{"model": "segmentation model", "dataset": "rendered scenes of coloured solids on a plain floor", "train_examples": 195000, "image_size": 64, "crop_scale_min": 0.8, "horizontal_flip": false, "translate": 0.06, "cutout": 0.4, "num_classes": 25, "encoder_arch": "vit", "encoder_norm": "rmsnorm", "encoder_norm_position": "pre", "encoder_activation": "gelu_tanh", "encoder_mlp_ratio": 4, "encoder_head_dim": 32, "encoder_fused_qkv": false, "encoder_bias": "all", "encoder_qk_norm": false, "encoder_parallel_block": false, "encoder_inner_norm": false, "encoder_moe": "soft", "encoder_num_experts": 32, "encoder_moe_every": 2, "encoder_expert_mlp_ratio": 0.5, "encoder_slots_per_expert": 2, "encoder_shared_expert": false, "encoder_patch_size": [8, 8], "encoder_conv_stem": false, "encoder_layers": 16, "encoder_width": 256, "encoder_positions": "conv", "encoder_register_tokens": 8, "decoder_norm": "groupnorm", "decoder_activation": "relu", "decoder_weight_standardization": false, "decoder_widths": [64, 128, 192, 256], "decoder_blocks_per_level": 2, "decoder_block": "sep", "decoder_attention": false, "decoder_upsampling": "pixel_shuffle", "residual_init": "zero_last", "optimizer": "adamw", "learning_rate": 0.0014, "beta1": 0.9, "beta2": 0.95, "eps": 1e-08, "max_steps": 17100, "batch_size": 128, "epochs": 11.2, "lr_schedule": "cosine_restarts", "final_lr_fraction": 0, "warmup_steps": 3420, "weight_decay": 0.2}
Rows from expert 13 of block 7 of the encoder, named by matrix and row number. Rows with one number belong to one neuron. Each number is 128 + 24 x the weight over the matrix's rms, rounded and kept within 0 to 255. All counts start at 0. Numbers have three digits each.
# up: expert up (encoder.blocks.7.mlp.up, 32x128x256), inputs 0-63
# down: expert down (encoder.blocks.7.mlp.down, 32x256x128, transposed), outputs 0-63
up.17:105124135145132154100138135146097097131126118092110135139134120154144165149125122146122127110101144108136135107129163130152115127159151171130147122123104127167109128108170096156127112142107102
down.17:117126107068140147164126118124151152168106173149144131142097152103137116124131155136151106130146103125124137149132104131089135108125100106139112146154128133085153135135093159078126173104157123
up.18:152078133094097058192104131128156121098104138131136147114116130140118139141100100152087144111160131119132114117142139128130136170151115120152104122133142087116090132080088110101146125129128145
down.18:127159145176172162077103146106104114079150167130095133164142132127116125130151151112136134132120083121154132129111131128114106074102127102119122134092104150164124125153119149151157086117153121
up.19:113151100169139139119121125101080106093172154083099031148117089115094134121146068098118122116158144151146099154160128137100124092178112128093172133082098125176151171144123106130095099113128123
down.19:140130118120103145130118133119084109096169125075125100110127106109114123123121094127104115166142152144141110135134126136119147117134112131114154127094099147153143164138133129151113138112105113
up.20:085166107166115073147110064150123128136143097092124127126129120141192155123149065102083113166135109119107081131159083154181133122121127161142147122130129135151145131152110167084146092122101085
down.20:182135201100168149134148198119153138131101149189133117126167142144077082150116194175164155085112164094119154126121137104101130127079125124145117101152124097120099154112172100152111143144174151
up.21:152078140088124067183128137130138085099089133143118141115115119155155168159065101145095156088143111107131129118146153147135129190152105119130099123106128082148090115080124105128161130133125136
down.21:118154105162168174076121133117106130105157179119121094154127131096112106113168154128141109151124083134150141136093119137123117064113115136123120122134097144141127152146084138140133082133147111
up.22:138125105096126107109154129110110139090148145107174141111125133183105147134114149120121129139110121141101117113162138111137157116142101106168132149119138104120137127121153161090147137093106101
down.22:105113151163145151131148124147130120114111114139107121127140122100130129169145099144134126143136101136150133137104110143101107129119147101093136132150132140137108142122120126154116124149133139
up.23:098142136132201148099163107168117108082132122139127126142119137126129166156131142111145117135099113148112125140108156159157118135143126135117137101106142124132132139128140087168139128114152152
down.23:113081102087068116176130116099128128185133110095136103105109108117118109121125114146119140150147146125125141134126120103117140146097130155116107132172118150108119133126130153099123196134095095
up.24:138156113118138076086116121099144145123175130128173141151082142128139160127116135129145119118107133144154095112113148106162110134129093136147141142120168138109122102087117133156163100143117061
down.24:102111153120123171134153142128089108112101130140101120078139144124117110133142123116133130147145132138108140168153096140124157121112150108113103085159114108164112146165148132106103156114156158
up.25:178146107134145164071158156108096144116154130140167132130130154126077119096123200100154159138099122142141133097111140127092165127108097121090099153151158129102119090090163113158118138086124165
down.25:080099136143074121132132050176107104143157073101125108102111081148146134148129064128101095153148151164133133153147112141139107159187157124136154095119120127137150143149112139106089129114088086
up.26:138097117118062057208074163118126079137125160083132114139131111115096133135102067168087118134160141115125120137137135106113118187156108135141114137099137113134094144089079138102140142153115123
down.26:129163154182211166061103128088127158055114177167122142147139168116139128123132166090152122110108083117154115119115134135184120086102135098140116117111097134157119114144116113121157078132175142
up.27:161101150072157124114130160173094112141109117146108126145101138153131114163124152130131120103091160128142159115110177125130120175161176171104137152128097126117153108100169055145112117169120125
down.27:095125087140119151102144131111112161136128141102138154129111137124143152086127135132121116166162078129141105175140110152134153084141084120172102121149131137137104126149089177083145141076114080
up.28:105153126141134118202117116113124142139093141126137117136156132099128097090133083119083149132144113090103109153156108121099137085110114098137082115137134134138074135127065133106165120142137154
down.28:162130161157134105080130130120144123092166140135120157133135129147116132139117168135129118106116153116155132068109159122168112151147157144119152145091129114132154123118166112160105077122147142
up.29:126080119084130083161126120156156088090101132132133139108128106161137149148085141139125127100160118120126136129145161142135117193144128151134116110102148098125097103093162079128130145142126146
down.29:132145112159145152113124137105081126126154156123107113164120132105108106120159118123125147137115091124145132132112109123108132056111117127111111138152110134148119157124065151134153079115136086
up.30:136133106150032055164086119111110104138144120071154126114130140166106151105141076143035149177156186112129082132156141107128138150154120179168125159109131133143140114091091149070128121141072091
down.30:128148187138225172098140162122148161071080177173115158153134134108137109171132164118188127069118069104142144129108116141146120078098122063145126102123122114146094132150160147145166100114227141
up.31:171109131125107098153132156116150125133103123125146141126092149124097115132123117145125153127141148110139129104132137086108114161120127128124089128149117130102093137085088118124136153128124133
down.31:112134107140143155089115105114109117086132174130074143156118128120145136110134138104140086118135090153173148137124130157159127109150138117138139126086122149165144110140141131135154097123155138
up.32:148111141123115116121119143136135134108115128155115140125134114132153149149103129135112143086123139136126125135115145135121131160132157116128121121150122106098095109114125119134157113126122137
down.32:131147132126133158126142125121095103105158141102117141142121142135102132114148124135141110174137148136150131133127134127135123101121101126114138141091108143150130151134122118138111121113140104
up.33:146156115143126132121132153090115147123134158125190112149140145101088121098134160109104155139106120085108024081135129155130144033119069104139112124150177116117131100142117141132156083102139134
down.33:098142148127116113119135083150131116133128093129112177092138117166156160151149091132121124127135136136108148131131124110158130187130176149137130124091101113141120151116152118120092144123115112
up.34:105174137177115146156109090140115162159116094109152105109121145116141116088174151099072130159149122118122099136164099122103119096104114113151128113150117152114099119129092160120157102126123167
down.34:170129140089123092120147131107150111127131120139132174145142123169119120144093114157157113127107184127139145107104154138174131162127159177135130126103168099132158138126179115147076121128129113
up.35:114164094173155154111125128101079119097170150092099033148118084102096132127143083116126121115155150144149104152143134138121122098175116122096170125068093117175143168136123104149107097111138114
down.35:145134117123115147117120129119083110102168122080122101113124107107107117123120095137108114162136149142143108128129133131118140117134101128115160114082087141145144161133139125152114144112105116
up.36:129059122098099109123155120112160138086110141134098135096127108166098174170090133162122123114167148111138125119087161155141135178150101144128095120094102108153078110104141124156146133125103115
down.36:115141145151167147139102141129086120175118175113144138173099167092158106129172137086147152110109081115115124107158103098093127061113122097134173131144137133098146143138096164101159112127169128
up.37:128114120132081075168130128135126122105122143095126145108137130161081131127107059135057127162144144146112122139164120127098144151134161126150110140115110134143090145093076133066115132138091108
down.37:146119166165186147102118144132140135084118169171111112167131105100123088153137179121169142093123099095178154115113124115125092093130112060133148124124142111139130122153167135170173083123204136
up.38:127107139129116105130084137127129129096121142144096106140132098122129159129114123132132141117119155140098112135112122113120121152147140115128131118124125126117116125111153131125149117103116107
down.38:161142119136135172115130139105082127103166146082127134121123124108090121124133107124117111173138150138132107140110135136153140104120118130121129127100098138164126166137136122135109139116121120
up.39:117103130124205167131149093123110086090106159129139124120133120110124138120110180133165155095121065104150134152103133139139160116128143098113115112109181098150077117131158095171145141094150176
down.39:116131102121064131138110102124118121171184098129118094113129126131118126134124085146084112158121178157105125103135138139126107152136124160104132133163097144113152121107093125100109129139105104
up.40:178103120097102091126131143103128138113128170133144126131105147127084111155093146165114093140136131118130115107133173132112130136125094115131097143117127127133092133103137140149128143140115115
down.40:064123140165154154090118127120108141123105157106117161133126125131155147118156093077142135117130087150149119134117116126132120111136160100125145120127125132124137130144100134118146108121140129
up.41:112128120143129119127074128125131127096132144129087091142127093123130146122132116136132139122123154146106121143113118121112114120169146128108128136122114133123119127109139125142133109107128115
down.41:137139117134135156122130142117086124101172132076135116120115120105093121127125103126110107166141155147137103128120140131135137121120112132120146112100092136156132167127132125151117134114117113
up.42:082122139136147144120124095181144092111124126119123127116130112120165164151139160115125116121125087131126111119111129164160122150143136152120169106128133135137117124127141113163122119127160143
down.42:140124093086113110166122137090115140152143115130134109130129128136107116122109114158140172124132149122120157159133130123092148123093098165119090137143129137124144134112110134087130165122103113
up.43:146117121116075062207071116113139131123128115118134104104125135176143131117128112155066126132208159121127109129156123106134133182143106118168150144097115111155137129129101170095151125133124096
down.43:122144158169199161043131161079122165091105182134139170181144151096125121139139152097157123137083077100152131116112146150155126068125151087135093109130149138138117135126119110122137110126160150
up.44:128115122110162165110147125104139104115139168146139120129140128102116150145097160163172105116113097117130111089104153137072140139117121073119113104127168138114092127118147112201141138122156140
down.44:091123110134074115145101118133105130151118109088113129108115143138122123100139088079097133124124133155116120160124120121157101126144142173115149137150090137129156123132102125080111157153100120
up.45:158119149155080088150106124103135161102116121114127127123084126165119087142145067157077143140168167145090081134173149142164105094155128130150105137107106092164119165152079185091139113120110089
down.45:117122133129180149104141136133147120134113170177136162157155162113109159123121200088177113116116125092183175106138143111121145126108130100136140123127130165111085110122156076166156121133170124
up.46:153149106153106111192086088123163139124129124111142097101127131125174140101148138138086144122167135093117051123117112155135120158104076143152156149139160125136108079119100138179167094134133164
down.46:116141174111171141075140131093079121126133150127135171155133132159103113147135141116147107128090133113138151131130149109159148087127171143108085102092128126123150164110139117080107125095129100
up.47:112118144150146198079134120129123079151118132153109107127141109099131140151144179131175103110088125121132129133102144165121105131133126127099155123142135134110090123130156099182153114108167174
down.47:109132079078090103166113097118115158158119109082150160101103146148138166097122082124107136136154147166114126152123142131142144153136135187143113145140104134133166108120103122078104178134073128
up.48:142077122108117083169122129149148089106108141126123143114121105138121149151078130135115129111147135133135141118131167122109116176144134142143108132108140110117092115071122076159145149137123123
down.48:118139123146151167105114137099081127095145173116107123162102140113114123118161133128125127110126086122151125148103108147131127066139112109124124126136112132160123137136102162122151073122148119
up.49:145104160152142172123159113155111064106088127122116120121128122146140181195127122144126139102117159112136143121120170149127096161157149159095112106103089111146092101119156083194152118150140154
down.49:084120042070128111147125121098118178189135154109124132138073157110129115081116140105155094153140098128117135139102124134151156111127106148148126145155120155105150125110075132066141166118128098
up.50:097100150107122100064136119159146133115126131116134137133114137157129182202114115118107101127113149130161086105133134133134134138162108177112126133112140141132151115112164102141123103145123098
down.50:125130105110142128183139154139094121144134136156113144130132147117129090102150152138163170130155103085116153152145113107104135101102112099142137129163127116131091147139101172117145154086149113
up.51:163126127097112075122107129151084107103156088097146133112114137175155160170138098148072150139142168144130109111139156117154162108158161167145130142105107108163166110132141114079123108142093048
down.51:122121165158179185116142183123144171124088194177124126184118175106083127135138173100171123115110083090147141154156086118092116098104092071153113122162127131108081135134110147137155137109180173
up.52:110099158143122119091125134172133088112124123095115136105135108179167194185126106119092095112124152128128102139123159153163096154163146177147143118098108095145136116114157102111128115131109103
down.52:130135094076163153196154127095106153159108155154138113155099157089106093125140161154176156141134110081133141142132116111105170076098084130125120134169135154122106134106112141115150146129166123
up.53:138114089114110063165119092119164181074156128119130145083106139166116111111155098129091143137184121147115098154134089117135172157122108108129160149129142106157120135152091172108114120127107140
down.53:141129206176161149100116144137115089102127143165125092181171113102114106170101152130141151124094122116136149097156142105087078114102131083119121100093134139127140141118155109153163099112144128
up.54:173096091085099066155115129111123146083121133126119141110114139177099140150121063140059154123113155141113090124119147128128165138158123137138126171107130107161129124100133130102110110146116107
down.54:103132201205181176079122143148108123099132165148129103168133133090108118162144201125166131125144082094158152118159114117092100069103121056142113101114097123128106141160112155140164104093159140
up.55:112145106170134151118096127119101115092161146091105046149117088110100140136146086125131122113147155147138124137140137136132119111171100115114159125073106113159146160133125105148093099111135123
down.55:137135120119109150120119132128086117103169119077126108108120106105104123136123093134097108163137148144144109127121128124131140127130116125125162117095098140148139160137140123163109146119103112
up.56:171126114081080059141084138110150161095158105108143123114104151156137115131146097150096140127148152139147102106120152112131125155144105137150140164109120111131155127114104148103136104146105072
down.56:110121162185184173059148150128095131096094173159122147165124142104102148153127157095155116149108082125141135165162128136131126089111146079136109096116114143139095121156133146139148129110163154
up.57:133088133113122108133117151151141119115114128149115132132117123123149164160090129140109128092136149121129127131129147122108121167131148131135108129140125110107098114096127112127163121124112128
down.57:149153114126138161117145121101095125109146156100118155150126137138111134114149131125136109162136128130158134142112139134139136084124110123128150129107106154159125143135125129145121110115163106
up.58:156150094168085100105097115108124121169154100101121113117118138133133144121187113128123111149156186111133089107131094112132097137123118181150137168138125145132156122139101168140173100130118079
down.58:120128176106169152136129150117123150139077166126149158133112166135109152139097164121141134083117102136122133149130157134139159120121147098137114077118142106156102126103156109104105157106163162
up.59:106115151128109075090117110158134114106158117115115136129096117162182209156136087117104095162161148153156110147149123158168107144160133177150117108105102105140150118117114136110163110126087082
down.59:150127146132172178157139165103099150161086138133142132146138161101097078126135176116175147116085120093109143138130114095113150106096119118127132135139145150126089140143143131122128150125201138
up.60:105134110140078044144114114121106123099168132088142141137103130151095161128136065133077124186143145129110092116183120117142158110146129142138107129107151123163126162122087160072107127113068083
down.60:160135205162186174101119156135145132095089168186110118151172141097115088163121171114160136079105100108153157138110127121112096121100128055152139114125111117131096123153167115156183117142225149
up.61:131104103093077042183107110138142096105119130105092124118094146179111150114087082162097155126155143132146163113152144120137169181164153124168109158115124120113122134106098125104114133142105087
down.61:143128169188198186053111183099108175089128183163131123156158135079113097142168184104144114127121081112137110127145113137096102051124104067134130109123117122162128127143117147126159091110178154
up.62:141116117123066072196091110133125117116138130117129116108121145169135115142131085170065139144185146133129117122160134120112134160150132116145117141109125135153127132119099159072144131133126085
down.62:145123160176200158062125176086138168094105168151116156176135146101103125138127161085158132115096090097164129117119142121151107082110132090148126123124117122139114121136141113141159097131158171
up.63:086126121125190159123154113153119090097115112139110126132120120115170154129130161107157127134110107137099157149114155168179119147144152142122158098116133131134102131143139095172134137106164165
down.63:139091115099069112158124113099125136190148125105146112113125112121101113118121105171098142137142157131122117121132122112092136136096111163102092149163137145118149127100121137088111163141072104
up.64:053132110152138153079139120159135118122143133129137129118125121103127141137175165088160117159112104141138105111113135153134112119133130171092133108127154141131090131144148124192115144089153157
down.64:139111114096100096190116095123110117160126094124130132129127104143119130123096094154111149109148162138096149156125120120106148154105137138131126144138143132131158131102131137075110170125084102
up.65:112154093183149141118113123105084108106180147083102049155108087105076128117140080103111114121145153148132110131157129116127128105176105109109167136073111116161148169125119105139092117117124125
down.65:146131117122117144121123133118084117107174123074123110110115113105102121130118097120099110169136159140135113126132134133132146121133103122111157125094093138146139164134135129154119152118108122
up.66:090137102127103049126109107142130120111183134093157135138115123130132155140130096127127086168123095148112088102163100103143136133144125112155174120109148160137143157145103170078112140117121060
down.66:170124182159153154118112160132114121092093155165098099134162119106089076158106129128131183102112139132122142166093114128112097134069146118123083113151121089161119121149161088179147125163166206
up.67:147079116102126080163131121144147119100101143145142149101110121135097140139089127147097128121145134139130132112143162119114123173150135127148105132118143094114097126068123097122130146131120129
down.67:119136130153134161110107139117100099092149139114094124172127122119120117130159135124132143121124081127152135137110113137112116071125115119117138124128105145144126135152115147151152073119139117
up.68:132110141131122102130083131135127136105116140140102105140128101125132148130113128131133147109115146129099109133126121113114117133146143116130120131136127136121121118116149130127155120118112104
down.68:167144120131132163123134140102092131104164139077132122127119122117095118122129101125111113169138159134142105142118137139147144102119114125114128123098087140160131167136136120138115147110126119
up.69:125085127112173127150149106162115069099097140158117142112135113143157193157062156133121142088093091118146138135119160160162135169143137134117121111103133097132075092097156081169136129135129159
down.69:116139101112121147118123123102100151154168122102135083134105130107122087105169109169123132154143133129124142120110118129114138099130105154121128140161106126128154147126079151101118121120135100
up.70:112140121111156140114124124124115124104147149111124129144149125143168184155138122116119111104104116130140103133121144144170138108139119134140152121107124097170142113137175126113132090121117102
down.70:117120148119125140156132130143130126157120103145152105113130143128110100131133133158150144144129143102086124132141108107077115127105124133119104132163116120110120150134104147119116166110139140
up.71:135138109130065055185075136125098134145159142097148110128124149148102128105142066146046149171150174115104079128139126108106130156140101152134140144100134139168128127142071154091123131152101096
down.71:118138188173208159071137151100152140067080153164138147169149138108129126158128172105176119082117072117164143126117131133171134097118140061167094106117117112134109121125163123130168103113183143
up.72:103115102130105114171133145124105136096160142116117133147116128132076107064138133114162139137137128133146207169123137117113150129128183108140120124130132149136120141118125081104092160112106167
down.72:144105178166141139079135123130124109108139117127114105106155104117144117176124086137079113119126113136143078101112126125127085127141101094114152139104127124116152107150128150145157086123146130
up.73:099149108142077085175080116179070121145168126089118121159111139155142111106123075118078119157122148149112127139169117113128145147148162138154144173111124168176175124146089144082112128148094079
down.73:165126196174192159060150184092157176097082159163145133116160140106095128151132175140132131103137125094141122132117126140140122099125104091152105087131113076121087119133151124137151110096179163
up.74:123110128129131106123081126142136136110115140145091111137133097116144144126118128127137143108123148125107122135116125112119117141140145123120126135141124130121111110108147133131135123097106118
down.74:145142117128131161114131135109089125103171137073133126121114122113098120129130102117117107169131156143135108139115136137137147109122119133119137127090092135153135167137132119135111139122123120
up.75:106125132153089144084132149147115097197156130105116120138152117123145161159136112126143123123104181101176136135130144125108105135148163176128128118149110152118158111108159112134126116158131082
down.75:130153112069148120196127147112145155123088133137129145106078155117137138106131126133129128110156100130083112141103126127155159106107078130156147128141121111148118133150102187099153153103153161
up.76:102169119158176112137127130122110166134133152123135140128153126083118086105116122086136115117105082137088099133123077108144166090101094104102156131139153136113129133170081143105127136137146166
down.76:145132154133089117132121104141158082101157087143121070107144099163131142131118116166107148132144164160149144125141141149121089194128149143134094127099131118142132134128149099165106117130128144
up.77:125130107123097046116110117141134125103170113076129143123081127179133166149145087133101127151166153146118088135144126135166145128150142173138138140115137108166159154155128155090114122123092063
down.77:159118199152177172135127173120115134124092166202145091155168149097086093148124171125152146104095105106142156132150111093088109090083107063131115098137127123128085129121133116143150127130180142
up.78:140071115106123090145133128149145108109114142130117137114111101132121148150072148140124117102145115130148147117137160135105109173148129127139096139115157111116087118077118100159146145122119140
down.78:118147120138144161104112117112099109107145158103120117151107145110117131115151114131128131133130099131146127143098136157133135076126115120123153123135093134154132145137101131120131086135154108
up.79:135142097119070074202085114112114125127155122111127110112127138156117123076142092152085162139182160112117124122142129119128156141141125125165147153104138110157139106145104150108139128143098097
down.79:126132199182208158051129169097126165093099165148139152166146157107124130171129156099128094126093088104134110117136127129146113088123136082142106111120124127132128138116136124106135101109175154
up.80:107145117136091072186108105143124144137115132103146116135125142127099069087116092124102132204163111112112128166188106095103134136118142109152094123146125135146080160153048157085127145126113121
down.80:180120160176157137085129148099153106074132163155100157128155098128124125148125148126119125058118136144165134079095153143169118120146151118123148115102120116136160098112173088167149062142164142
up.81:080141113095123086109141119156100123128159123115104143144107129144148139135106113091108118141117141146114142141122112122175166156145128168127152129115116136133176118139145113095121113154102079
down.81:179108177157152160147137178127154142150140105168152066107144130126115109124141165182129149121138114113127120139168116118068119120100107093119112104174144123128082159121120162128117139100142141
up.82:150136083180144156159149112118096147112139137131162113100163127112124120083126144120137142152169130119102132141141121141125142124108115091143108093124169152133081102155100140132168149111131158
down.82:114137168125127095099133135108146105132098127117109155134136106130124108166131102123092110118075138116130111072098133110159113118111159143127139150125122106121136153089162111143075094154128142
up.83:141061147085122080146129136149143075111098133136114136116117095136137177174062120153120136098140139113147151127117178140131107190166137145131109111109116103132091119063143085130155138138112115
down.83:123156096152149175112109143098089147113139181103118128158105156106125109096176145106132119139121085134144117137102101139128133056116103124135134143143111140145132134170085156130146102133159119
up.84:129126130104180159103178110155104096090130118140127146134134135147140187168114149132129121119123144155123125138114177144160134151140137155113126113102119100140144090128163085140138107125143137
down.84:105078094100090114169143122118142143189123118105125084104092116107117103123140124133135134151151118107136150144137114115103131132108109144126128134192122169111107160119107170117129183116102100
up.85:170107162112096094144105170116126127132128112101144135128133135123132141185125079139074127125149200113131088136115187130160101132156113188108123126095104076166118121086152109100137110160092070
down.85:095128096121167175113131133121108141131109192124112152156103158133120140101138187094150114122113062114166140133130093116133143086115131099154123131136098185117114118170103139131154119092171141
up.86:150074119100140079158128134123155100091114147145136151109107102140111141151068132146119138105159127129134118125126165135126123175134115129149097112108145100128093121070126098127160143131118122
down.86:114138127158141164116104126122100109101142163122111104158125148103132123117166128114124129135107082131150147148107112141121123078128129112123134132147102135156111148140093153147149080141162114
up.87:146072128101102076168125136144161086123098138131126145117108115133117163162082115157105142121159141122141130126139148120125120189147122143145090114123128100128088129069104107125163146141127112
down.87:138155113147154162103102138096100126088135180123102124163118150113132108105151150120142123116110090123150141123107122143130121069118127113122138130117107154151131127143118137142155080133156128
up.88:137077133067124077154124126142144090106100135136111142111096104139139163163059133153115125081142128129153146113140169121144115203153123130149110128110136093111108106068145110145153130146132115
down.88:126156097164148165107113146116093128109161171117127106161127153110114121110180142117137139158131079127128140154108108157110149058125098128117113122149098141157117150148067152117152092118144118
up.89:118135104122093093184125135096126136128152150122118120138118145131070107094099088160123142167144122117130138107145135110094141152117117090142100125125141134137097147115069154139139145127132136
down.89:137111163178171149072104127102132121087099154132122125149138126106158131146134141089126110081127082149144111118122131134159109110158144099142137125101109126138151122132151114105152097139151141
up.90:128122129141124112111089133120121123106124122138097113134147098118116147124126135133137140119118147129109116138112109122130124134137156117126132133133123129130117115108141130139136122101114111
down.90:150134122126130147115130144117087126094166130081133115122123127103099121125129098120113112169141157139132100140123129139154142117118111122114137125097095141148136162139139128145114142118115126
up.91:090140084168144131124145093098143096116149127141151134154145126104111176102102151128168167140088064104141093112089113149106119108118091111132110147144212109102095129113106138208115147083144180
down.91:144137168097109104162090132135098124100111118122093109094148095135113088148121076153104117095156161140094123125137121099143125145120159146101139092096090137167143137125144105082132131177120069
up.92:132124126150143127114076113122115119102129140130096083148127102119122144119136114139127136117116145138112120140122112119118115126160151115131127124122120136133117128121139113138131109110126094
down.92:140143120127122153132128141117083122102165130082130109107118109108096117128121091124108111178136148144134105128123132130142139119124115130117154113096092137143139170140134124146116141120119116
up.93:107149120138124130126080095115167171159124098130125104095134116115178080132151137126085091128165140132110095127132114135174083145109106121156167132124111135136123137140101182122169096131157129
down.93:159131140115141087144146149107118111130098141133166178147128147163097166123121143130149180128085170099110148117141137123122176113078133174109089103146136114130109140114170081138076147124091151
up.94:136169150170141117160102123121129131148118101127134112121110125121175131121174089132090151112170145099112059160131105164157086087105098134125117108136145107140083141103079167134196101135144134
down.94:146131130086118138133139133092125112131130154119131160151151146155098136112105179114148087159074150131135165089132149101163162144140157157131122127092116149135137109156178062125076132125139117
up.95:146100129121139110142110133159127111121108132144089141129127121112135143141104132131107139103134125124131123128128129133112124160141150117135107129149126127109106115089132138148155134119121137
down.95:153147138123127168116130125118099111099159154107130123146127148138110124119128125142134105151129138138156132136108139142132119097117104125131142114104113144157136147136124124133113100115150104
up.96:115143090160147140131100129111103114102160153089104046151111093114100136123149088118119118114150157153128111128153135117115116117171112128109159127081107126147144158136133105141105116118131124
down.96:148132107121122147129124139114086123105177123073130099115116104113107122126124096133100106167130155143147104125126125132131139131123113122118156119090095145146137165141136117150114148117108123
up.97:139156112159089108188097112110105164133152145097137122139119136123154128105151086109105110146153153115093073133135135106112134122126111123151127136109144150167117135133068138134144143125108141
down.97:114128175143165136073131146117135108088107143131133146138160130137085119151111144130124134079112104134158134116130121130154100124108144132114099117097122125133125112128178116132146110103171129
up.98:139129113108078035145091122116095140109162141115117122141132129142110118125121068141081110149145147117109112135165111109132154121152127122153134160087145122186138130151100166070128137128092078
down.98:127143198193197184079129175114151153095091151162144132133144138113105122160140180106138153113109088122148117117118128131111111098105130074145114096136108121111098130135150112148152100117186159
up.99:131079121118108080154126109148166103089123147127147139102115112147123141132087123142131127125157105126146139131147150137104110173143124117135105096115162087110073135093119096137141153109132120
down.99:129138120144145159120109145112085112101143154122095116159135126105110122130146124123117141109116091145130129125093118137127114068112128127115134148120102142159141138130108137138142078145130128
up.100:150115129117090089197116161176095094137127097091134138147134133183134132113126090114077168131133175127126131173161133110128124166146148175147121152135089118140193115115115090064135107185093120
down.100:141139146153194152054161159084150162083119172163105124139099130098130121152137170150149083130139065104161144121092130149146139078137103094143126111118123119148056128141120161148166111079158098
up.101:127119138100115080181104104160105139091108130116143121137108151152127089126134088147065126149152108123114125150178131130121171122128167113128130139123106116163102155127102127068103122138110134
down.101:153125152195162158069136154119140146105146161154095150143170098131088116150119153113139137131116142118164138105138143128119092097142125100146121128109126132109147107145146121165166086120149103
up.102:136086145109114092150102139143138123109110138157099127125121115114147149149102120131124136102122149123112116125117139115129117159135140117127127139134136110119106105104139127132160123121110121
down.102:155145131122146166109133139106086118095167148095129134145133140137098130112141125128138117158136142134139116138117139136136135093122115122112133129096093150165118159136124121136114127108145119
up.103:123142115158172179099135128097109125109162165150163116140113128116091118123130181147206107144127087119118121082111133131095125094115109064090109127116178146129092142137145149177136152069173152
down.103:098103126110070108121108096138119120160100093090121133111141143126135172117111049084078132128104156167128086161132141126168109185139163181130142127141099120120174131131117075093099152183071139
up.104:174108136100080072162105164110115118128125130112102123115120148155095124173116079172062126129159180113130118107140163095105132148153139140148082158104107138126136127089115132108144129163111065
down.104:096129133169175174086133140110130161096106182148134158166102163104135133103136186071170127107116059121153127136123111161162124089128111075150154114138113126140096117157112142125161106108176174
up.105:084148104129134076117128091162159137125138082127121141108107124142178134151130111121133108154134108143110066142141093120177149130139148147125169131131135136114172137170131153105088132123123091
down.105:178123165118118135176137190136132109107126145166120113146174140132080108136123140159128183122126149102121162129148121111071105143063096130136098108153135117164105140124157122150157136141117134
up.106:113142124127149187151121108134130114157105115160103117126151115056154081102121165121150132116111100129126152116117118157103138119103136112132151130150124148100101112133091111174158132115171181
down.106:125139099120089071114109103117131131128147100091152143116120121158134180099122084140094115143131161146112122138120143149156123184146145194108117133104130136143165106115150108100089135156063125
up.107:116097154082161159138170124143091079098100153135106150141156110127133187158065130137147127097122110137141181148116170148126149166157127107112122103095110099128099111112161093159128138121142163
down.107:103119064152115118136115123125133154165162126122128076107089127101144097113160128148120133164139110123125105118101109126129112110112112155120133157175109156141147148139078151104149128140140096
up.108:136118156122176187105144133112099131136104153144113111121155110108129106156104167130171118093089105105106128126113139138142126104134097110076144120112118137127113123153164141133124123129148134
down.108:091135062115081112140112098134168140162139104110153142107099145132137160094135111140094139144160136168133117139126138138121143162131141159153114148171123144111130130123071092125118145140094136
up.109:155135113125067058169101148112141147117113146109134124121094168152069122111126097126082186135140183121123081140153136112138130123135108153141116162160157110145113122100089151112110127150104110
down.109:120126173162189182085137115128108120081151144151117147157154108123133118137141172121152071126129097122176160117152128118120142106136145057132121100082100142125110130134150131126162112089193143